From a checkpoint of a small sound classifier: widths [160, 240, 352], 26041 training examples.
Rows from block 7, named by matrix and row number. Rows with one number belong to one channel. Each number is 128 + 32 x the weight over its row's rms, rounded and kept within 0 to 255. All counts start at 0. After the name is the row's rms in percent of the matrix's.
# sq0: squeeze pointwise conv (model.blocks.7.sq.0.weight, 60x240x1x1), inputs 80-159
# e10: expand pointwise conv (model.blocks.7.e1.0.weight, 120x60x1x1, transposed), outputs 60-119
# e30: expand 3x3 conv (model.blocks.7.e3.0.weight, 120x60x3x3, transposed), outputs 9-17, a 3x3 kernel for each
sq0.0 108 [176 128 128 128 150 128  85 167 128  92 128 128 128 128  67 128 128 128 128 128  70 128  57 128 185 128  74 172  66 128 172  64  78 128  81 128 128 128 128 128 128 128 128 128 128 128 128 128 128 128 128  82  71 128 128 128 194  80 163 128 128 185 128 128 128  63 128 128 128 219 128 128 128 128 128 128 128 167 128 128]
e10.0 092 [128 128 128 128 128 128 128 128 128 128 128 128 128 128 128 187 128 128 128 178 168 128 128  72 128  61 174 128 128 162 128 128 128 238 128 128 128 128 170 128 128 128  52 128 128 128 128  73 128 128 128 128 181 128 128 197 128 128 128 128]
e30.0 104 [128 128 128 128 128 128 128 128 128 175 128 128 185 128 128  38  91 206 128 128  94 128  80 128 128 128 153 144 128 128  97 128 175 128 198 128 128 162  46 170 128 128 128  56 128 128  43 128 128 128 156 128 114  77 128 128 128  95 128 128 128 176 128 128 128 128 128 128 128 128 128  97  90 196 128 128  62 128 128  82 128]
sq0.1 098 [128 128 128 128 128 128 128  82  85 128 128 128 183 128 128 185 128 128 128 128 128 128 128 176 185 128 128 128 128 128 182 128  84  51 210 128 128 128 162 128  91 128  88  76 128 128  47 194 128 194 128 128 128  63 128 128 128 128  33 128 128 128 178 210 128 128 201 128 128  85 128 128 128 128 128 128  68 128 128 128]
e10.1 092 [128 128 128 128 128 128  71 128 128 179 189 128 128 128 128 128  74 128 128 128 128 128 128 128 194 128 128 128 185 128  86 167 128 128  87 128  83 128 128 128 246 128 128 128 128 128  47 128  53 203 128 128 192 128 128 128 128 128  54 128]
e30.1 105 [128 128 192 128 128  81 128 128  92 128 128 128 128  77 128 147 128 128 182 162 128 128 128 128 128  78 128 128 128 128  86 128 128 176 128  83  35 128 128  55 128 128 128 128  48 128 128 128 128 128 166 128  82 128 224 108  34  61 174 236 128 128 128 128  87  75 128 128 228 128 128 128 191 128 128  63 128 240  67 205 128]
sq0.2 108 [171 128 186 128 128 128 128  73  62 128 128 197 128  82 128  74 128 128 128  54 128 128  61  71  62 216 128  78 128 128 128 128 184 128 221 128 128 182 128 128 128 128 128  95 128 128 175 128 128 157 128 128 128 128 128 128 128 128 128 128 187 128 128 152  89 192 128 128  77 128 128  88 128 128 206 128  52 128  87 166]
e10.2 108 [128 128 128  64 128  79 191 128 128 128 128 128  83 170 128 128  91 128 128 128 128 128 128  71 128 196 128 128 128 128 128 128 128 128  53 128 128 193 128  82 128 128  87 128 128 128 128 169 128  68 128 128 128 128 128 128 128 128 172  55]
e30.2 093 [ 82 128 128 128 128  37 128 128 128 128 128 128 128 154 155 128  60 128 128 128 128 128 128 128 128 128  98 128 128  26 128 128 128  82 128  70 128 180 128 128 170 148  95 128 128 128 128 128 128 176 128 128 128 128 128 128 166 128 195 128 128  78 128 128 128 128 128 128 187 128 128  76 195 128 128 115 128 128 128 128 128]